{
  "arch": "pvt",
  "model": "audio embedding model",
  "mlp_ratio": 4,
  "fused_qkv": true,
  "parallel_block": false,
  "inner_norm": false,
  "patch_size": [4, 4],
  "conv_stem": false,
  "residual_init": "scaled_by_depth",
  "grad_clip": 3.0,
  "steps": 7700,
  "batch_size": 256
}
Rows from block 6 of a small audio embedding model, named by matrix and row number. Rows with one number belong to one neuron. Each number is 128 + 24 x the weight over its row's rms, rounded and kept within 0 to 255. All counts start at 0. Numbers have three digits each.
After each neuron's rows are labels from the 100 clips, of 14848, where the neuron reaches its highest value: "strongest on" is what is common among them. Only what is clearly more common there than usual is listed. The data: struck, bounced, scraped and rolled objects made by modal synthesis. In brackets: how many of the 100, against the usual share in percent.
# fc1: MLP up (model.blocks.6.mlp.fc1.weight, 640x160), inputs 0-159
# fc2: MLP down (model.blocks.6.mlp.fc2.weight, 160x640, transposed), outputs 0-159

fc1.70:102090159148137144122161116173125118169114080132105143157157141162134133136110157087103135093107151152100124114164160083112118132171120163117170159140167117161121152124131149143123111112079150091121115117172118144107132112133117090167113116113155103082145159128128103130101086137121143142110135100096105155112135168150173126152124150158120130110129123117129100097144112147142157132122150132139139083124140130140154106175076127121141186136120163151110100092130137078121142139118135
fc2.70:119091150148136122147132121124092158125113138111093171139139151179099092101138135115120091045148126115136162137111163146115142178126083166142166153150113131136131159093130114146100102117134112105132153147126133125137088110093125145145111114136101150148119137190154100094102135111143146083135129121115067123085138132097155161151111081133115133114143123168137118145130106111126147106121150164133146145134082163129123097105090126092151164132125138129142120118138141141115148116142182
strongest on: small (67 vs 32.9); thin (high-pass) (48 vs 12); clamped rod (29 vs 12.3)

fc1.351:158139137101156099143164131113108128164081132151128090131128142137125170082150107079118157120125119099130163109097091095162103142108162142109159149086086149115080136107103105155111082156131134098116160165139148128161131090132119130133150095147149120170111160134140143126091103121110110089114164128106085114125130121095167138139156154142114134156092112108126107155122119139138100157089137158103101133106143174166107122114158100160121138104138111161126122120130162145129140152162144
fc2.351:109130118112079151115138155152172101151170114086131170132089153087100110147115126123119114152128149107131092105163152157147158107128149113153134097127132130097126103174171132087083144118115128136137156108130116127096170141139084145134131154113152124114136090116091131126152104119101145133129156137126157140161122146149110128146146142116163134159175114113127178147164156119129153146148116129118138119088120111130139169179118102159120073147102108114127110146133082113144098093149067
strongest on: hard striker (76 vs 50.5); bar (34 vs 12.1)

fc1.388:118086108126145149160114149131174104114134090103088113123179086158112110102106106127108096094137090099113148096123116154098140150170081119149137146152131140109122150113103118125108078130146152132111124123158161101138128140125087150137169106123135121113102108140135106101124156115076151104108119092149094170124079162097118114168146119100096152144138117153151123159114121132161149166153084126172123091142135131147113142111136146106157120123111124081113140109103108113166096157112113
fc2.388:110104132088154132110112094116053150119117136127114114115117142144127101132150119116115127090153054143132141135142119080132107137136070145117141135089116099131103158114092139171121101129124125116130120112107127129192093100112137151116099132141145153098140173151157124127135135131138116105136118126118107143115088192121142101147095129116117142155147098128170126141133128103105125140114127141129183107108109150102144114131108124092168145147164125099139120116148226099142116146130143
strongest on: repeated hits (66 vs 19.6); small (60 vs 32.9)

fc1.342:161116173168171110138147101125141128121134133165105086101149091098161108105117093095160120150106154128117150110112120139110121171100096131116125119141167140134147134151150156139087133120164154124109094078114115127153115117124106078125160098135145131114115092115146103123097161143144135132086129094138167157158110121109118087132112179107101099109096137168129131156090147145125135144131107172152108090156175118115174142147114145105094127121124157120118152102111159146152146163097131
fc2.342:125142148106125142080127098133087121106142150128157130133126157137106109132158125163120103084153150112141137110202136098152155131131118100119170108103118136125128106120111168151103145155112083142131161102131146113126086113144126133133128114145127169115146111091141088115139134118158095135133111125134120102180122163126086185116172124091075133124185144115133114118122142135172135183113122135115122137110122165130129141113117148140121127146169126106133147157179173082088106161142140
strongest on: repeated hits (63 vs 19.6); clamped rod (36 vs 12.3)

fc1.205:123092104158107151115132108146066112147133100130059143117129160176176161101097138124161095105120071150105153101156144132102150142101099116102136125110101096156176107117106165096170116113150091105098116114103141113147119104149140105121098131135105146106139114183160101161132096134144145144132136096131121117121137082100130121158154157125120133102166156118091114121119117111110168135176146091136124103146120161160115111127120117151111139135127144124140100103132094121098150142121111
fc2.205:150140116109108126160117154116165110123143114175154074114143075057163137136116124131126145146110128143136082116149094143132090115117133128180103119133140129156105112146134140098188149136158142148117129107103125128114184134121130095126137159130146132102124131091092124149139097145096136169122149137110150142156107077128131138114130081125113162135126164119129129125119132139148115095152087111111124113116146098102148176150194118115143074133098155137118123136096097147169129143105098
strongest on: one hit (62 vs 19.9)

fc1.373:170141138123095158142168141161141097173100129111095134124119159161153152152108142110113127125064113157100116118104166156145127118142101157147145109116094168108180158125169136109152125100107160128107111158125121114119142170111169109143117115117115118134100118184174114161123110139094166078118147115139148130130158129127123121123137113158143090152102131161124139098147079082137136114176160130097106136139147102127132152159123119125109123094121122157119113081101148132116150093148102
fc2.373:110119116149103090138101141102119160111140143161121093163080096095126116112164118149170136128153154098156113151131110123154164091104155103127111158124136121148089093107104115143152075139163099155145136107114126094156160097161093139121140115127113156132123145108102153120129147118147093167147122148132099129113104082145108106103110108086133165150171173103130157161101163115157104106101115109135149128098176165119175109098136152117138113109115111104157116116157135129155145155145130
strongest on: thin (high-pass) (92 vs 12); striker: soft (75 vs 49.5); small (73 vs 32.9)

fc1.138:142112110150135176109140137117110138162152093139105120094152145172115145134090114121087100143121152096129136118125162098141134122175084124112163158123111147112130108096155149145100111112125121131115153136152096124113107121097108097134124096127143097089145125140149106121154144121141160131090118108083141107157146148150173138159112123123068084140129127159099168105134091143096160147176179170113098136099130119162089119115148089135146123130158122101105146089152118094141110102095146
fc2.138:122122125119148114112107110130109137098125138087116178094149148187080086132153141122099113089145108115142136141127156120129141147150126116129145144132105130069129155108130120172065121156109123134147146150121152137115068131087127150122129116151120151143129136157146094122091164103162125109142130114138148121137138160104141155155128139155096112113110064117145120115150105087104163124107156142102158115129057156151069094114090116109126155131161102116133132135159165122133111114129150
strongest on: repeated hits (64 vs 19.6)

fc1.281:159162148137135160106126127132171131096106100123086115140160152100131102105102096163121098146144136155081142146125148124099115167108159158132096144154105089140141117088165100145131088090136110130129110106119169100144106130091152144125096108095143112141155104154110177148113161103112134154160113104130119139093095137095093156102113114121128164087148133099144094101124157149110146132113137119107127139112098115147121169095132112158091159151113159154112133115156136100086166115165111
fc2.281:128135134154157131107097090127109122156132156137117098150061146102143147142110129160128102139092125113097176158158137071118139165149107209125133093158098119102120105119123141106137166123145154124121126116132172118137108087091131128102110090148127162106103109121143137100108108106155113082128157149135159092131135118105159152118092141136143148155182160141158125170128138169115120157110120139145158167127171093116137173112116119132127156119116135128116110102147140130096126148153121
strongest on: small (60 vs 32.9); repeated hits (52 vs 19.6)

fc1.178:146101140168167120137123160119106104109145137154139107093134143077149118165112152113109140131103151143130109135119133163181146152147111140133148160105099097130080109155113090121100177122135097147173168163142163115158120098111172131112147121130146100112130156127108096157134096086119124130131120136109103136126106143120132156156145117136093149143143111084127100136104173108128125171093100121130104162129131093151091121157139081165122104150170133106121172146151117099098140169162127
fc2.178:074126111157117100138126162130126120117113118134113148165111107105094092098169153139137097121170135108136163153076122146110150110117106099136139154142123123121106126066091128167110100109144091115115168157134097081131158128151097128104115149163096167152150120126122107115130120106150117144163156147154085118131105116131132134147056114096120192104165150096114128137130139137109115120137142140091090145125109129159124083120155162095123125147098131123129139106151091145142132114100157
strongest on: one hit (69 vs 19.9)

fc1.146:159150148139117131117122086157117087099110127124151147115094136105119138157152128153112112165101112149096094129172106136156129080127130152151099149160101110118157090160108122152119133153116111114103153114109167137121135130092106098108163130177097128133103162124126094135138128145106125096103109162165109157143141127147149091169158145140124166109122093164150101141131150091098091090148158127157150154131163104124172131109117132153105087164100123138166116140086122137122175097134104
fc2.146:119146107139124130150135068103163113109113108112143113144087141140139100116116112136161129132139093162142114104176133064152158150136091082116117089143147177109094115137134124105117102172141109133175097122091154121119079121087095121166147125117090123138131149164133135126132120124113140109127142114168135137140124155132125105136105081117130098077145094115153154144127135147154124145122109110159127069137151156135153121161120118140127160110172131116120151148106207113138141109108131
strongest on: striker: soft (84 vs 49.5); repeated hits (46 vs 19.6)

fc1.133:139133112106118106124112105128113118099099119143155121098139116128088124158172149185132107111131101088130129152136144103132126124126163122099152139133106111108139121083121130147130126127111086180100146109110153131111089132138152176092129136159164150121126128145164118147116151137175092126159132163108115110129082105109118154150155072113102149144132142091131099147171128073153146136100167076091142135150134186167098106127139149126115092145142104079107102120136122122108129164118143
fc2.133:128132089123117121102120088116154105113150128160136076128132099084124146138132125154137167172103143118142096120172119087145131081129172085141107113116127123111127075161148159127131141162148139145128103105146138150120140130177114127114143133113151125112158119076094147142155133145138081176131154137138160137155140102138090096110164162107141139124120146080096152126114149156131114157133110086141120105105173127102160171138150116173100098116147118106106136138127153108115115176116095
strongest on: clamped rod (96 vs 12.3); hard striker (80 vs 50.5)

fc1.363:092129159091143135114119163098100086102162134097118091092123105095096148149172135089108100136113139131124132158156150096111146116144102107122141129109103090097086110151088107097114159120139114091131160098182139127123115123131118137143079146106145163100126101086173149139127094125112151143157122158122110153141084170153161122108153138098135126120099138136111106154118154083155141108103107156152116154132145158133121151141125153152153155133128115152166152078143148139127168115133114
fc2.363:135155155108176130098100133077149121164121133167111117141148103151140105127170139119155119091165151177120125138117151136106076152099085133147149104078136142103138102159112123130111112142104094156121157147127103128139148111174088123132146156130156117162171146101119152146190100106149134098149134110147150164090107117155136120149159123119144148149180119108153122126113094118120105153152151094109106107140140162070112123113122127177121126139168144109117102150132140127136106154120113
strongest on: small (61 vs 32.9); repeated hits (58 vs 19.6)

fc1.612:127106094145146149172139154147162151157094093098119153118130122152137171106088159092108128148092099121097107116129109135122119136122092144113137157111167133123102133122152077075108106139128109132096126135122130130165130122101128098171144130130126131117090117162139118157145070159086122111112144142120133136110165110153139124115080112133193129126107152124169111135093146133129133127148117134131083109150141114104160105148108148128167143084066120153141154125073102111161131098136109
fc2.612:142120102166154123135135137107142116115143125169112065141129122096138136111151154154135162179110158119138114117109129144112146083119172131162111121149120143137117096158130148115166123135163126129130118100140109132105172107174085128110137122138122114151120088102110123124125112166127100176130182165123122137146141065137110128111143130071148154111127189111090134142099133162114101126138086098149118128132166124110172178125156114145130079115121141110113134149135087139136152161124092
strongest on: clamped rod (71 vs 12.3); steel-like damping (52 vs 16.4)

fc1.34:097130155108104118143112110136095129124109118087110155133147173125127123107142129129125131100146123142144148136130129122111118178166100167112183122096129124097174135135127152155112133121100116129140163109124108141124070134120137094128127159137155092079141142161155100155108135172158151112095133112069147132146097158090137093129116109128082110121126151151127169104167113088152143158164173151100138145163112145179108098178122134140150113101113135092121109120128107080120118145135119
fc2.34:124095152115138120119111137131094126100119145114111154089176168197109117115151146119103112058143129127124153129123140126125141136141106140126143140121116126104144184099109129192100118150148115113126134146138155123115062118083129163120117134150140136130132140162186095108072148126150105091151134112139105101111087148101145152172120111100106140113122108149132099120150094115123155130124155151106153121154085181162098113117100120097144151143142114101152120126142144115122136130134172
strongest on: thin (high-pass) (50 vs 12); clamped rod (44 vs 12.3)

fc1.371:116114167157089117118164095161105150157169114109132106132137135125147087124125121111154099101079088152146121136114108137156111088112105104093132162100135170158150127094090088136153156130133152131148123077157140092118123093106135165141136130120107149094122152154143148147161151107131092101150079134084142156153111099116138144145129143126133100158135119123092089125106149087171115117169132155121134134121122132144155143163131142163125119102170088091098102141156152134096130130132157
fc2.371:178116104123110141163145139130125173126150138155167128154119135107153114135173133132152107090157164105154137140138128109148131118131102116148168178127125107130100084099142119161134124102081131174100155099147092107109171118089148106142103149113126125091113134124121168118119114155100103160130157140077094130180112113107129114109144099148142138148134139171128093119120150105090157130126163135139144133135186156123126134135167124157112149088132100095109121144164132089094143125140087
strongest on: hard striker (87 vs 50.5); clamped rod (62 vs 12.3)

fc1.72:118104115091117074084082151107110163091148174154106103128144101122118094152174112146152145120121121097151125164130100127108154082101176094127090120083108108096145133134144127145116125161139120146115096109106144114151093109163122174101147141151125174153145136130133148115136142122185126140167122148167145106129154109132105082106135121109143154121114144102124137125126155127149105103109129093117139110116176129126132120073100163117114119145158139112162149113131095152095102133145163
fc2.72:124162088145110122115102140114174132139136146115112097140144102106178138117117117125141134181126128166142088131142088132112108111106162117131119134167137165151095131144099109120123141153123171104155089134107145149136131124081134128151156111054123147143091141141078153124077143107123133168144167116150156168121143138156145121105136162157143091124106116109156127131089082141089099127111100143138133112122099065116121124147153091121140134104112156128140159175104137149169142124117123
strongest on: clamped rod (70 vs 12.3); small (65 vs 32.9)

fc1.277:154180096121111113124125149145105129109093124125129163151089126141135101165132182140125133154095148105099137106121158111158081150108143132119108156125152102154091120088089105121103148159134097120103128139170161150103131107150148103089142122171116130135126166157125145131115146121158156140125088132120107092102108106116144126160156096155157156103127134099149085076105134128115158072154105133120124123132081174114106111139123156157166139152126119096161089129165138122128115136093138
fc2.277:142151091115119110115133118113176072103110110110137140111200102155133115144117124120105137137104137108127135126098117113094117110149129106146111117161131169116159155150115122143121139161125144127132087138087132138113106153144121137142139148110154152138145113141136089137099153150096130099162178124117189130130153110153114096131150167124129101083058094129094125124122120150133128147104126134119099111137093100154119159148117085121096086135154142174106185174107110140094130129088132
strongest on: large (67 vs 33.7); clamped rod (43 vs 12.3)

fc1.2:156152155115172185158159116155140102149092087104148148111178145152135157131092170128105122134125148130101149073156174103116090159147094154136151144139146126147135121131128143127124140100083155128110127151176120137099101146131140097165100122091126086109137130137131106158125078163111136120088116089081124133160098149133160148184127140158092085118127091127112113102122123126135151164138166137107116133142104099143122119148136097135138163106120117147096124134125150111141126157116130
fc2.2:111158093098108122093107122108144136107150160095128105117159133134149115100142104149137120137131105129149103153164110098142130093144183143083113115167108165122112139143084124148101139164086132145151078112096162140142072116083125146112160087093131165139091130176082143112088152097150120156160135131161172133147148156131140126104158163146128099115107106123124130133114102117113119126112111116130137132144091104150098119137103102115097133144145125136144184144160182143115125124138124
strongest on: one hit (47 vs 19.9); clamped rod (33 vs 12.3)

fc1.273:131165158128077136121103125138143146125099142093157105159105140159161137147122172129127101139164108165126140097169105091169179122124161162151104118123123139138126105097091164092130139133146149155107111097114140086113179116120139145134120131147164126117128095107091106098101115114149095100146123149148103125088163106163095144085136120153136135156135162169112149118138113144099154119142098137092174112116155117143140126122105110166101143108096107136153116171110154113111161101160135
fc2.273:115189105149109146133146110152145101110138111083172161111160143122152124151113141152094147154123151136081126137163123127152119104143139097154098070142104131106149112115117162130114152136065121141111143131133113121089126153082149104130113123144120141101134117123119112128139104149116125138114126109151150087198151156123115162128142160116103097128096097132098106133133150132093162113141117122142113137102059107142103160155149115139092136164109077157091150157142163123131129139150088
strongest on: large (70 vs 33.7); steel-like damping (66 vs 16.4); shape: string (39 vs 12.3)

fc1.147:097137137137150170113166102161143160157153103090131153145133080108100164146154100099131131101090137158160129146118161150147126115150171079152100160125092108130150133136131160093132161150119117134109132084154093139097166120095135167110162120133090139142147104133131168116108155111157153145081115125108119119158109117119087099124127138133118155133157148151147108142092115118132110131130168144171138139098121115147139093093098090099093111147174156132140110115119108148143085130098150
fc2.147:136107111105092155134124076146102124128115110133152146146099126086107121133145139133125112118118146084150141125130164081149152115133119103109095176124150118178119097074132145127162130146126138127128125132115139093121161141173134148129139148143130103093158153156091193140181101136114112127093100164104108173100103140112140086107147142124128141115147151118126107160136170132125135135104112125124118146140116166138120120120139124108151170111113099167148139122150196082164083133118175
strongest on: rubber-like damping (42 vs 17)

fc1.449:133116092122142105115144096088116120136162124089139104155154145141140101103152135103097158165126157142163119099166144117133118151142109133117136150097136161128094108160153102115100175162155103127134141114121087150106156159107118169108110121104102114122103109107151133158102152096137124136130102168130100128156120102146104090107149118128076145093144122118134153127089143168130150115095164137167154100143122094144164158163168075158091131101140152097132103129132098098146157093135102
fc2.449:109091120133126144142132135138153149168121111090154121154137151152147146137122129116144108093132106165143097156130092098113086156138107176116132135175150118133084166103100144124092130128089124085123127154105136103132171137065135112118133093105121122134082135173116165104139138120103134135121103118118095136144140161149146189155134087166142102151159087140196157110087124097138139146100117161129128116100119108124107080139107118112146130123129136132125119140084130147142115134135176
strongest on: small (70 vs 32.9); steel-like damping (39 vs 16.4); thin (high-pass) (30 vs 12)

fc1.162:144127145104140138109127112164110133131139105142135116125152099140148102131087124147143124124090121144138181162117143163077159157121149117105130108140128130114140148121144155136168139146075132169171103140110117141125145126103110149140139136080114121156091118108110152104101104140110110123142154135072121136088121139148136169090127126137102151077176147156154092116080112147127163171079140104120116140158152153189126089120091103134111173100135135119104101157146110116120115133083144
fc2.162:133104132119154099133120193123096145118136139160135119123165107127150114148162128118091135134139127104130117135068115188098152122126162165162101099126139140130145138129123089113145169112141144125111152133130139114119123144113149135087130141131091139165096102147131114123089129117109133127128130134130144135132163087146158145147141104108136132166094157146094128163113117128085097063150126128162117170131099128102115159086157157065131120166091104139123138134127057165110155101146132
strongest on: striker: soft (88 vs 49.5); one hit (71 vs 19.9)

fc1.461:154154125136121138121155146135098128131083091123124108140119142173128091148130140140132104075097117101141175111135184138147111149181085181104131096141109103102139150094157126109155132112123134147079111127148144143106121122132174146143155127153148108106111098168184083125112126137108137071121131156082125117147127119135139165146151083161096133144143145133116123135162114121179173097130134086114134130118122135130119155132114125114080133114146103145102113108140146111082157147138137
fc2.461:106118169149126089129115144122095149091145152113109154127133131144100088130179125130142114069148143087143143127085136177172161124117110129131136121096104129128134117118138108106121117127130061154118156097141124123110112107159104166131124124159123149147121092103152088122162146115164152123142097162159098099121135089091114123135158120121105126140126158168113145150156131082163163110126154123121122153109159185106163126099129175119114112144124074131141121105159094149106143110150151
strongest on: thin (high-pass) (85 vs 12); clamped rod (47 vs 12.3)

fc1.471:125160139129144106153151160091145111145147149130121098128133160160114092093173145113119145106148084149168121131109130092104096140159119111140143156155136117138110145106147138102147159117122156170162101153145163127093161147127101138089170149173116128122086107163094088108095128117095105096115160148090161126134122167172121186119130121126119140125129139104130082119123101096147106146147126102096106106106149112104107148104123135094118134115156145151126107114110167168164160128167135
fc2.471:139125128101129105129135175130069162112131168145130176123138099082100101144143108154115144110140152142183089130091113181152120099127114094134097141104150124096154131086125135156112120141141102201107193125137144128130152139122114141075117150166132124128162114146130136120148113115157132156126126141117119117148134134119144102136135099106139174136126133085118128157158119118089129118138152103131123122092135157098106141127129172074126181116113126127125102133154102142131125111115194
strongest on: one hit (70 vs 19.9)

fc1.580:126097157137112099099134106149156115160136154137120105126157109151127168120101112121153151091102079126153117117152100125093149176119108151148142103107129099127127152134179133095161109155121137104141149107108157142152095136161164096095155144137153096138144124131141119174129099118104118141151180143149141107114094148103136099101174128132144132138119107163092124091135143152119086126144089134152113094133166104129102145156143153128099168177154160139145151107101135159098157148099169
fc2.580:119164102110130135118125080118144099111147132106181137075125144093125126127140121154113154135150157135155127128181126079161135101144165114119144117141118157102097098133095150146112152164103116159146110124117123126115132111128113149103136115123141129127147121100093127127167148119134100147156121127158164129181136147136109180142156170141083113131132067083126115139133179108133138150105108118122116100105111124177090112150144100140122088120125110122101151182145194122135112166121104
strongest on: striker: soft (93 vs 49.5); clamped rod (43 vs 12.3)

fc1.216:097118112089117119149137147113170160096124121158111173134155137166129123113098157118105147147103084130180110136114135093167158160131084077152138160145107126133100122099129157117140078143159141097151098125097160151133131140129125165114114119101156116094131144134126149152164139131095127102159116106115151078155116152119154158130127108149144147184160150155089120140115123131108165097139107145152163154130090175092122157142123110125155102105143093142127113099145147150129102117115095
fc2.216:086100103098107165123130148130128181122156140149110124127145117128144127126155117147066133156123141122110149109149140155130180143121160146141166132120134133103132125122127100132109089088176141134122177101150111141093129131142100119092099127141103105126096142131190121121092139107111144111134158115147131123122127123138153137156113153079147159145134149165150103124094157143161161154114120138104134187116115108158078113089153143117091097157133100125125161176172077121127161130106117
strongest on: one hit (46 vs 19.9)

fc1.25:153120106160140144130110134097075130097136133123076137090125136152108115151134114112140167138147147126125152163124158131148135152171152106142150127126140108154098130095144155124155090112121152134083164124187147094116101174131157097115090092121112121103141160160129095146163101092162121148131161130157142112087135106158149094112104161152108105122107105156126114156111146110118157118150127130155135157121151167088121159124166159134113126165149154171090107151088133141141106137160143
fc2.25:176118143130137112131119114107183146171147133114103134132144107166187119131109102101100102129143127140129121147146122087118103127069161156123150106137104113150120110150122151115154108147109149090147095120178142154139118109102146103145158158102176142131107126081132154128123115126096157114151124112118143139072139143083096143152179113180122129174092117127155108072112136101156125080141123104138144136111155100113140149117157099121095086110154124128116119121122125112101122167121148
strongest on: hard striker (92 vs 50.5); repeated hits (65 vs 19.6)

fc1.108:160091162133116141123170137168169148096098078151112126100088118171141096139095169141119108102123121163125111113105140126109164122116135143124116100118110120128130118114111128137096116096139119106153128120181141141107101142158104166137152119096112156116125132115123151118169125154114117165164173152087170095164136146135125102143148150097141127170084134110151162114141148112129153107097113133146150099086147119147113127102122112142159102091097109148160083158119117150151122165169090
fc2.108:087164105095169119143154149109176089158140140106130169150154152107098082128142083144110142152143156087096145113135145120086138145107111123128106120117100163142150159143119137159102080132128151122133088131124172154108142098142120127130155148142089136152138116163104127094088114102122125136140102135187141116154170148156109144124123133159112089127105140149131135087137120102087140098123133150093163127157107116152137115128096087095103128164128156162123157142173104149109150114135121
strongest on: striker: soft (77 vs 49.5); small (73 vs 32.9); rubber-like damping (42 vs 17)

fc1.548:135114126108170140135127117123155099102140129124149139093155116142085084129140117099130145144131161085127147083127179157134163145130089133152160083145091139140131123125153100145121140119126138121164103156092096145079110162099100118120137109106124103111134107097148102138164097131120171118097126132146141140175172152118160123136153179166135103165136123161115192161144089135123160159156116136135105109118120112093103150141114110122127132104150128179090163149121147128108108112147101
fc2.548:142158135166106131132141095122157159158138103152130069180074126105136143100123140122139140175135155130145119132188139090138148102099145117112122142125120142156102062129126145122148107143138135149142123120138109146121169112175098123154141110122122119110132156079083164118132124147126092179111130126119088129118104109181109132083122142133141115151147171129121144133104140155138102144134118117155129117104176140103161121122148135169117113075118126100104121094145168100126163163133099
strongest on: clamped rod (63 vs 12.3); steel-like damping (52 vs 16.4)

fc1.547:164091168106110095114138121132154164155095161101139150115130136137096135147147110159130133126157083159118141135101136142104135095109165112093121147104163127150111119154175092133162107135121164140125114109098091138126144128093142152105111144093096089162127133091134126118139162126088101104107116094136138164135124123127163114159100090126098158129093125156143126149172125139122156110100091091096101125114172091099147167121096157125120119142165148139091169093132131099161127157106108
fc2.547:155133097140173130124113142141158089163097154092128134115173099096134121092101097088155167143120173145162164117117133166141150143079156115121120127130137119130152128129093148119109143096124147162148101097136120119153138084138081118150143073105094099188140117139124149137105138148118116134110165119097123100155109111081131127098138160172140093104161118166122133104164112126139113082141147153128130144129145149125116146145080101112114145131136175127137129115091153167118143116107136
strongest on: rubber-like damping (54 vs 17); one hit (52 vs 19.9)

fc1.68:116088110115114105112140129147081136110166138159077143156125120156120170116127141137160168121154140110102140102102163105146158110132094112128147123097115144151128145175145132135100108095094138113130144153153118140170144117145124118133114149082113152159150142149123142133146101101116129159091123129169152144118137152139138105145091137139090088150107164111084144159093087120129148158164096115140157095153109103149103169139141113096112101093103138123137180081159134146098091151114098
fc2.68:122109120139131130176122128138144136152134120152138118148111124072157163099130124129152126136126126151161111112120127160152101105128103136148102132145168134168091106095142111069187114108145144159112137113106089130131182098139135119123146134143142117116139118113084156132114101125107132145104154133146061150112106099126123148123135070128160131175138160167162177129110170120125136122135096131177135130091161104099177134149133140131139150084093100128149130135096093119169143118156119
strongest on: rubber-like damping (53 vs 17); clamped rod (37 vs 12.3)

fc1.623:144137158100141117142158101119079119172098118120111160132157134129147099143115131105143098166090172110107132151120097112168149114133145138100104128143132168116137150184121149152098145126105155113137109122110100116104148095154110156136102125108157103112145158130164105134101094118140167098121144155149083157136159092098102083093155145173112080123138113139153176122085119146108163139140091106103106132129092130076105100117115107104145154150141121141145169117124121135114124103115105
fc2.623:128132140139126136134145129120128174128116127156153067187123142108132134095141154118172116129132131106130120103146146127148129145116107141108137155130148108169116070147124145136157134086135117152151140125155108111117159113188106091141129119130118117091142158070087135143152118137122119147095103127106062150116104115153121115119103116130124109166167158140148179162088154147143115162140151138167142140104183136107160121117135151175115148106107126106125081083142138078140144138138117
strongest on: clamped rod (60 vs 12.3); thin (high-pass) (52 vs 12)

fc1.380:104147129085140133133148098181167099147089142122140107103093100179102116096162146129119134118103145153138126175160120149074129138134131149084109147155121152134139159074140104139148087089108160123131149122119101147124154142127161142088115144136140121115103146183141082172123143137132159106161176093100145105127118130149155161133168078126143145123155128159132129104162116112137113139155154093109117150153124114160126115160093113120144141135152103119141142146112106100151124113160150
fc2.380:132097137126118100130122143136073128107110141173115149133129111117100113144185138141133123070142108087129131127097148153149146141126115120130097132114106080128171142135156139125147118137179088146106158116136122110145112127176136147100093146168114147134148086129172091143131134129152119098124126157117119108097114080076131109146138102087145190119119152148121142133139120107126154122120157110123120133128161168121155163092130156062124151148126110113160098082152111116105145096142164
strongest on: thin (high-pass) (48 vs 12); clamped rod (43 vs 12.3)

fc1.256:119125099124134103134097154108097109157118142137129138129132126142127170117114120089180136098054095131151118138123123126093116122134131149136083123095168132141109179147167102122180107119149113085096092122158132074148110115118125098128128107117176135125142118171130147181124110123096139127153111080130139147100122130136116090107130107096171155139085132166139160110104107112160124122131131160157119117124165091124147112117118158123158128143090150155175121081108153127096131120116124
fc2.256:125115083121135121112120092115160121100168118151122099124122096075109137121123139134124171200131132142137081123157103090128119071120154108150097119129145118103121081155114148123126150150143128128157118110119133124108153104137120122091148119090131128127142115095089153127155126123121088179130147142169162165166161126144120128127148161116123134158127111086123122139113162179097114168099106116144100090094125095101136153150177124142141093110135126121116164180121150110144132158120092
strongest on: clamped rod (61 vs 12.3); steel-like damping (41 vs 16.4)

fc1.222:103086112135155111164141128168101157135124102102154115147137138153130117113098136106145100155155135111152117140115116138155119130149162143150129138157147105152095112125099127122121141109112157099100154152112102100108125136129102165156095175160170162101156120109140136113138115117111114127167106144136149169166080154090156098169170085103164172133119118116093113166156130144154162136153167135097150133107127148105096130145143132086104163104156097099168075130127118145129108097136137
fc2.222:117110113137151149161119142110126171136112163123103151112090107107136137113181153083099091100159128166149122128123118093139095127143129157152131139108145112129111153123096126131112073143153123116156155138084160109167124120106139108128104162153123103151144186151141101153121145144121106118109140124151142143139100158086118119134126075129147175134150117145157135146119145121099144149139131136084169127144133101082145129086117137110145138150144096094194125164130170136176147088135159
strongest on: small (70 vs 32.9); repeated hits (40 vs 19.6)

fc1.304:100129154147162125132147122083157143122150109163108143099079162103145142089105133166126150093103109166149170152119102132162155152151113134106094167124142131131117162154085121122090124092111107159162112173092128106103146134098116125163137169136137111126127099125155154097147152144099126117119124160088147106139146114152122096131120142126162161167129131157130155091152130103093085104150163111146150091116119111139162128098141131120095107090135104148099084129151118113130106146153091
fc2.304:169104150130100142145119125155122150098098126144111108126158140148119158118148121071127112143157118180111106151132092096123161089117183164141114150178144149150153167138110122127121091134148120073133137124142165132150082164142139139111130168152096130120122097103128099118112175092119110135148159136130082093131101136141098168107078117141137103114108165149122133120143093155111107158092123103142125138152159120135109141123146098155124148134113107113113123142098086147146118153086170
strongest on: repeated hits (80 vs 19.6); rubber-like damping (47 vs 17)

fc1.60:150142143128157110160117134100175087128160098145149184131090127113149140110156141159112164185180135121159142137116122134142129140139119120165138093124108097117071125127093114150083140115156118111135113141154136119106166131113146122122156130152095158131137166067120150116139149117124101177161083122133130138160102126120140168147145140141119119165128096116197109116138171129139153126115090133132155152107103110113168122116141133145150130133139140140146145193138106155155125125139094
fc2.60:125150087124128124132127146132193104151131137144175084140163083086176168153122131143129149179108128132144100130163069127111098082115160099132089110134146116148109096146122136115159145154119131134121108088120128127118181131128125098123163150128160121095104139105082150160165122126095125195135147139148170144161130112128091139125145117134138138150120129097139135119106154131117089122142083099125107103117129081134122137155160104138134093133142142113117134180113125139149109135106109
strongest on: striker: soft (88 vs 49.5); small (84 vs 32.9)

fc1.154:146119180104096107133120104143128114161110147130153097162182097110163100125136153162114079128109106117120121141128117104145110164090096120165153121101170117155128108127099142142136119161159150131107093094108155145140104155107121107160101149157089174151131125117179128165149119134140123150161117107160081099110158107125162145119144154103130122090126134149105170102111139090130153150120166135143114137109136161111157103159151127088171163112113109109109143140112111096106140142106099
fc2.154:127171130139161104128122153109126094145132110105172119073102096133168143093126115161086132100155149150134117133141107105118086124154134157137134129123091168118090181113098139112129159142067098160144132146125108143113126152079112102144141121104130130109105095116089140120146140137098150138134134167114149128149128148086136151170134097149082160129153085101165125129106140111151140133116146110095109099134093125173088103111151162100109112128133107152114122127130119180170146147131155
strongest on: striker: soft (89 vs 49.5); one hit (70 vs 19.9)